Weights of a small multi-label audio tagger.
Model: log mel input, arch conformer, moe top_k, width 384.
Rows from block 3, named by matrix and row number. Rows with one number belong to one attention dimension. Each number is 128 + 24 x the weight over its row's rms, rounded and kept within 0 to 255. All counts start at 0. Numbers have three digits each. After the name is the row's rms in percent of the matrix's.
# q: attention query (model.blocks.3.attn.q.weight, 384x384), inputs 55-109
# k: attention key (model.blocks.3.attn.k.weight, 384x384), inputs 55-109
q.92 139:148141094116112137105104120145138080132148124135101089131162129165143136136157120124137128140137149171177163146135160084185109145112083113137155096092148136149134121
k.92 137:124110135095136110166078134117129099120087156146131133115084148131140139129083120112108113149119100087086131144154063163137166080140167138167111145133093118125157144
q.93 120:177122122134112125119106120088083127146123097126124113193116157136114097138128121089175140115111106144125187136117182101157118117136114088158148198098076137144141155
k.93 113:113145104088175106125096131139132078102112121151090121159133120173126129122101152132148109141119130157124121147140143114154135114130143104158125105114160166103169158
q.94 082:138126129180148137154092161141094161110124119169144141124111161151129124180151092096160115160127127139147112123094111137110135136138157127097123107138115147168144119
k.94 083:187121126095132141078136148172138093114117171114128133138105141149168132073115151134151111138139121112095135122086118142118112151130111114135102141137150135130136139
q.95 080:126134143181106126131173121072126093147122113123108135122140121130122121114155124113136120116138126139089087126145122146111119132110132102101134142157079110161151147
k.95 082:128176166170135169131150168190140135079156137156138120148111134129144121114114154108114102126158110124147111125141100106177111160143138090197105147114120102126114106
q.96 099:141128164098152175115108171120141170083117161155083106146107159122129122154107152109146092112132097178142127072110125137113132149126146093137093117117117108104139130
k.96 101:137082107142126140074136136129121134059109162158130149109100151089114131131140138108149139101167105107127138118096102174104160126116156161110083134138111065095141125
q.97 089:103100097104096125119117121188137116129120081126150159167108117141125142096149127088134146161140101125174171106109156126113126098139122148096128135088129168114101110
k.97 095:116119056149104150145119145083160153118138134122129126111154136136112100115103130147167117136153140139101151113134144152141127113134151122143136115154147172150118134
q.98 076:123143123155103157099100132121104113124156101137148124129099111139113142119126109100135135124115140123145150133148119133168138085158125177141154111118115101083126115
k.98 080:163165120109154136165155095096130151095108178111138120110115132077145109138080145106135088110175151091114130127105125131069124099149126128116116133161096140122117145
q.99 081:125158123173117155120132136142133126114146091088100150108122104109150118101127103089142143163155112112100126134115096148134100139137146120056106117140119160143125169
k.99 091:134141120122139080137095092119089099154140117139130116177125121092140167167159125159147142087146154126172113124164157095107170132149092166116163114098121129131095136
q.100 081:120104089109116127145097094111146100126113157131142135089105153107095134120123111096164094139118169124155163111131121129136145089142142144128145111111104140084134113
k.100 086:150135097062102150136127132131146129120143098117134129103122121189155109134082102090170104129135143184120115113130098100126130109136153097114105133149135134167145137
q.101 090:131141180127177160150107133081160172117134123163126103158126103114102132126090116169103122117142202115119126075125095118115149135133114114130111085135098091150131147
k.101 095:137124142091170116109169116120131124111100159148145136110134123094134125123133137141136123132132099068086121125101088162092129131131142121127120118120106094085111123
q.102 087:149133136120115133128118126106145114110161129109073111104144091138126094127125097137150129086139168160116119140113127157092118162081078159129104120115131137164094153
k.102 100:146092094143102123094100115162089141114140116156162114135123147140107144107159147121124144134114153095151143170139123159141129123150105109127141104101116122122111125
q.103 078:124121110129132112102153103142137147142164101098133140109135129121132143106141109125131155154092081181100117151122154130140188129111153108134129153187141107088158170
k.103 080:149125154129131116180125129124142118141133162153128159122124142090141122186128133116093107137118139108133145159139152102115120113122152130156170162117120135126129157
q.104 105:125150127119120123141137119118145156161132094123110112136145079126154163157134158116115182088112143153111086186152151151162134122098071105136129159094127114130128148
k.104 108:114119145129168139168123092132097156156159142172153104147133123148138187163137127103096123164094163108126116182148125106128121152123113116164119121115091128120121118
q.105 097:125132123107136150160124135083131119152113119132137093113117126143088135145106146148130107128123135099149110091126131079119137126094154127171163115168086151148114124
k.105 111:088131104140134099089179127098120131177153133131137144102166106137156129130171112149145162104116125120087148134106112162113094154142115084094104116138128129162162130
q.106 094:145141151156117178142159126131115170098115115093062150102140101106132121098120133155149133117135149109122095130099111117078124168125128101145073103131106124163103143
k.106 098:108124122145098065076137130123122086110110074131125105141108150108133134124139115115137171134102087140166130150134135153151152126138120197115149120130151118115125107
q.107 097:120124154131146137123114163112109122134108152161164113159092179164100123134118114114153107146132104085159170110124095166137133095115173172164143099137087120102120119
k.107 100:154144139131121143132143126143169117105099148123102153139162140126167094151101146100173116143146110110091186087121130121127086134123120117127104146112166120145136106
q.108 085:132137166151132144128116114161146134086158129121116152095118125151143084131120078099145103128141144130118150136099109153116088151112165120113113109113129137130144145
k.108 084:131101121126140083136118137141096120075093134141121101118122150092140130159121136139143087135166150144144125106127131082090099130127145155135123150133125142143111117
q.109 103:127148106102149184179129121140146133136106132109137152139106122121084119102144130124167118116157130074144114110122136111138139126114150107137096100153099116125106136
k.109 103:144138091084127099104144150098128118121159132108132117130126121146120129119170153141134136114116149172106141129099109147122135130102112096113149108179118113153157136
q.110 090:127118127111134102122129124102133162117121137130129167170086200124131142116140150140147092124157130099139129082158114141136108120213144149118116071116146135133121099
k.110 097:117176110115155135158084169106184082133081140144115131107100149104132089130142134117133104158185106086176116121128104178134138101120173140136069096172127089091092113
q.111 085:180146151126116104119108147131127106143131144134117052135120129142121137144096117118120150116121105167109141119135143110134099118080091101151111129125098139108151163
k.111 085:185119110110181122112163106141082165123144161127101140126165147108082176158131135113136076089076157118118101204108141098120089144189123120134089130151072139158147157
q.112 112:155153119130101157131130154162111140098133114080079113132166100136135132132106122127114157138132159104131087155122140132120108161108104130095124082130130157132098159
k.112 113:122091089131099103090101106151105102137109145167179110155166163140128128170130110124134136150105112109145156147148154120162114135113107170106175097119121153110105107
q.113 125:106133087127106119156128107125124123154085091112149113146090084119122163101114153140099159153126114107129124132164164119151173101116129125132140158125132131109098137
k.113 133:113168124094089108117138119122127149197158152155165094132130115138146100171152111137154127125123125142082185125122153115111114110101087084126163140137084151161147142
q.114 087:110126116136122097122138107149129152102110120132127139146134101128095125107106091126152143131122151156105084162140131161128099143168094132120094103090115156172129156
k.114 095:147103089096138135132112135145103149117114119119116094174115148172098151134167158116155107157129114138175119146102127095107136121104137155099115086128099166166088146
q.115 083:098128094138125122127118124124133122146072114134138119145137107146121119113135149093131177125075123123099124124124130118113122121061087093116164117091097157140145104
k.115 085:108104131125119134115188095142135136168146101129119146153169121149105148099135107135139130091075135117112161151141118095182108171129112090109140129110101178164125109
q.116 115:128151156125105130123079150113109109107127199163116140093118154143135100161097090126152087122136124134126116083106100110130133151121154097108116130137127143119172162
k.116 122:144120137113152127103167124185152151090136075076120124149151115127113126068117137114140157133123156165119114155165098105113116126160115116102089141096123123141147139
q.117 095:145110086114129106151122146126165117133128094157133108148112153127108155145150157119132097112171108132154121130113137105124146099125118156134147122104116143129119106
k.117 093:108136097092136138134104153158134141132153143136123113102101122146093095120127135123142092168154179148097143125139121168146154128110130103097110104142102172164137156
q.118 111:116133123117124144128073120140160136105123153148109147121123095130133110108097105104159116145137160144157108118094153131070157141126144129154096125126087104087121141
k.118 118:127110120084125123102177127118115180109144130116156166118130106142108146105119150124123148170123102157108124104129115100103167134164172153129120135110148130153152138
q.119 086:131087078121102114114129148105110107159115128110151150153133151147128152093167139149104149138106096152140125108154161115142159106168100147120147106145165155124117094
k.119 087:097143120135080102161114111111183097145116117105129109113147131191122085116107113092148161145148113120132172134139141140143131113083106122137127155168108124145156136
q.120 090:151119146119117157102161136157110113128103148101123139120075131112146141119169146105115088137148131117176139139125132098134121112160152155143089105106130060104118132
k.120 101:122167125128094132110125160112144138144143164164139103097124145135152130155178106111152082127177117118133141149119145128151141078129118129143116106112125091127151143
q.121 086:141132131133152097148072143128147129078136086130128130175077134135120155118108126118135093160157122131170131121121125102164175133139182086081118143126135151123147154
k.121 092:142133090102116160123103185143165128103125154161133126074126140076141098123159166172167145118184146115101131086134123160091104129111160150082132146184141102148108117
q.122 086:120131136144162118115104081123119100115171138178134149097165130121110124160135112128136117089144158194143084136114142160124094133126114161126131161112136112153148131
k.122 087:123151112099157159171068127149116132112114121098114149107081132162108135112143151183111153135137143104115097111132109182099173120124154124131123125117130146100109121
q.123 109:106174136120143138126148096124140153135147104087100099115146041089121127103151157148136139123152163111135081148130146104094156149101125130149097146116115111176089140
k.123 106:111091135141125107106154148100079138154167157123162144137126133125126157146136078121092141113068124109101166165107154120103123166147089139129166117126141117148134085
q.124 104:144129157119134143129133137175122123103151167132114158134083177153156124137149081081138090134144102120130175104083125148126130136139194110112072120117115149055147158
k.124 109:149114114085116137150106148153135123079139099123110136141160130116129153114126174142124120155154138178161081111153133072155152112145173156122125129163146114146147145
q.125 084:143128113136117141153102116142128135150083132143128102177064128156114113128143128101166147150123120102173118087118098157114124094125127142137114079147125125105102103
k.125 088:137104077095127111108103144114131127138123129147131087118137145118116101145135108101180125150131133156149182137084116127130146127098118100101091143158113153135162146
q.126 100:150141133135164140096093107153153138096144123121096128123158080149148120130141128145126143111157147143113092125114144132095118149099132113145107082134117124155139170
k.126 095:143076103145120120117116146101102118109131137131151150104137135087117153165144108140132151147118147099129141145097105121135098171133120126100154116142089127069127121
q.127 101:153121144118125128144147131102122115168118128150175071120128139134108150167126131102090111094104134160153150144137110129173147093111078169178139137088150110105142099
k.127 112:154165154109172158167109111125128133142132153152125118119107132151117105119115138101130125102146161127117143166112104133095133096118121077143100144122085144131143150
q.128 101:162145144108153129083129086158140139125150116117155124124105167133109134112114119113126112136130066132154158112121129118121149132149132124152139117145098142102167160
k.128 112:135131100139112152148108129086150128118125150185165148113125113109148137121142142152104088164111130102103112138111141119164146087156182130090163112137164116091140096
q.129 171:149115139154100139116095141150132128089179166157109170136144157137153107146129082146169097137146153114129117114073097139095082175123142113085124118142111166168158160
k.129 121:127143133107110076058109158143123113111104126128204139102107121149144113080125110122122101133113095098118113123123133141162168150100166155142144139118127119090104131
q.130 096:112104097152175171132155146143125083152114106099118124108128126129150158145135154104067176181112070108166133174140150114150134124125156150141137179115137142101121122
k.130 089:110096154119110150149124119166104112158119152148118147150133124114147097145150128161105110189084133130145150078099121093160119141119121135111168115140111155107124123
q.131 128:135103147132126093101126147127152113110091175156161136144144163091154117168096108099118139131139120125089110097115092158104105126138164136078134150142116165082134117
k.131 125:117081146128175144116158117123137175127122148141136187119112122125110114085109103161082132161112079101123160149150093170107106123166190134132077119140136138101102115
q.132 092:131122087129117131097155124106116088111095161129129144099149134107161096116097094118170117142148130112120109121136153123104135143120190105107141109107103175123079117
k.132 097:102121145127090125140152114164122147119100139158125149126132070140106108114081095123077177144107142084137129144159153140101081129074128140157143109127136151127092093
q.133 102:122148100104130147131105163131106113128167145167124120088152108166155102165145129104133119168111087164133125144120134148170137131138136143152145113136124117124154142
k.133 095:129141154132093117094081120168165122120136103163111115122135136140161074170108139111156131119128142188120132080158116104155166155092109124148126107121149098131133136
q.134 120:114134102142115122117149112124104105153148094073106099119119103108104152093133138160126151092114124142102136134158147134164136109131107137139115156116173125136152148
k.134 110:118129129134132138166071114118132147122133095150103115143144149148120138160145151137173114112129175129149123137145151088138136113145097116136127114158123118138123109
q.135 145:154085114065162097135109111127119124167090115120153114112124131109110130111146174122118136140104067161129166143146156098136151092139127147176137157116124117089119118
k.135 135:108117113103158163184136143160112109116105115159073190144132146118169114162111168114103116156120131140102112101155130125124109110145131142121140106115176160115101050
q.136 109:151100107098142163141125121135139120163122134104115143120130086149125133119166124120106140164135065139153124156125147124142127119098107131167150146139094117084118133
k.136 120:110139126092110127119097154169118082102149114147124119134178151138118118160145177122149139154109134168122143075143145106152152142131111125153170115115186115094128116
q.137 104:130143130142162125121178114088153119131084105124139096127119115113108100114119156135104134101127126141087094144151151161135116117105108133114127133151159115155083133
k.137 104:146102108117126160153126113109111171115100128111099119182140109143123165106123130144141146096104137097139098131123175127119161131130115087126138120085100159168159188
q.138 107:123169136135129150125147111081110116149136122093130101126133104083097119115124146125105123134121147131118112124174127116183170086107122135120140139112151129142166131
k.138 110:109134135141142161175139088137128136166170103117093116138105117140076123125153083197145115112137169134152165135142111108093127100132154112116070159154112117146139130
q.139 123:137126140114122151155180141103128123171106118123163088079120119116109134125167151128101128117114112136123153127155137124146161109130107176169144175127126112092134129
k.139 109:136124135135138126185102094181116128112099134120078168158140119131143131148133149072124118194119120158096126123162119108100111088109144154103115098132126149100131090
q.140 113:126143137116159155123163118110093150161135099104129082108134118127087132134134142143105150100099136167103131151159139117143153108160063127154160153129151103135134153
k.140 098:124115135135136183164085095120109126149134107124092064172148129154131123144145169132172122110151154155121105141117134109142155089155137105112121139138087144144135166
q.141 112:129112153113138095104174184090104133156107162104174112096078141111116136119113138125095173113112078139126189143152116118114156109161140161154116176116107132072132130
k.141 106:138131137145095137155126098138121136111150149140112157153134108123162120126138131136109098136133091119108152143118110142120098094123170121108123110109097116112155116
q.142 102:104165185133113115111185137105125169147142143097114140132134078093111096147176120172100100102121184105053135113154118135128133106125145126107144133110115148128133133
k.142 106:150094113175107148131104093159124156098151104114132108139130087094068162107162161128169155095129133082133110163160129149130136091156157120109096089153085095100119137
q.143 112:130144163122146146141143108139176147127154106127131156114142115133126116145072083139123131115155144163151144159112089139102092131136124134129077121180138127139139153
k.143 103:153148151111139133140097114128146132112131135162149121107133150114163140157087147141141141149159149105089100134144105122143144114134133102117134114141105136124140125
q.144 103:102119133117113130103121127176108108105121152154158138143142162129135130159116100146131135123131131085120144077077160114092123159176139117060149116138131185110159144
k.144 090:135145120172095146091160127112160125089114134130134128110120100096130095123129122141139079104157054114157130106145121192151120125170152135127146104140144085116087112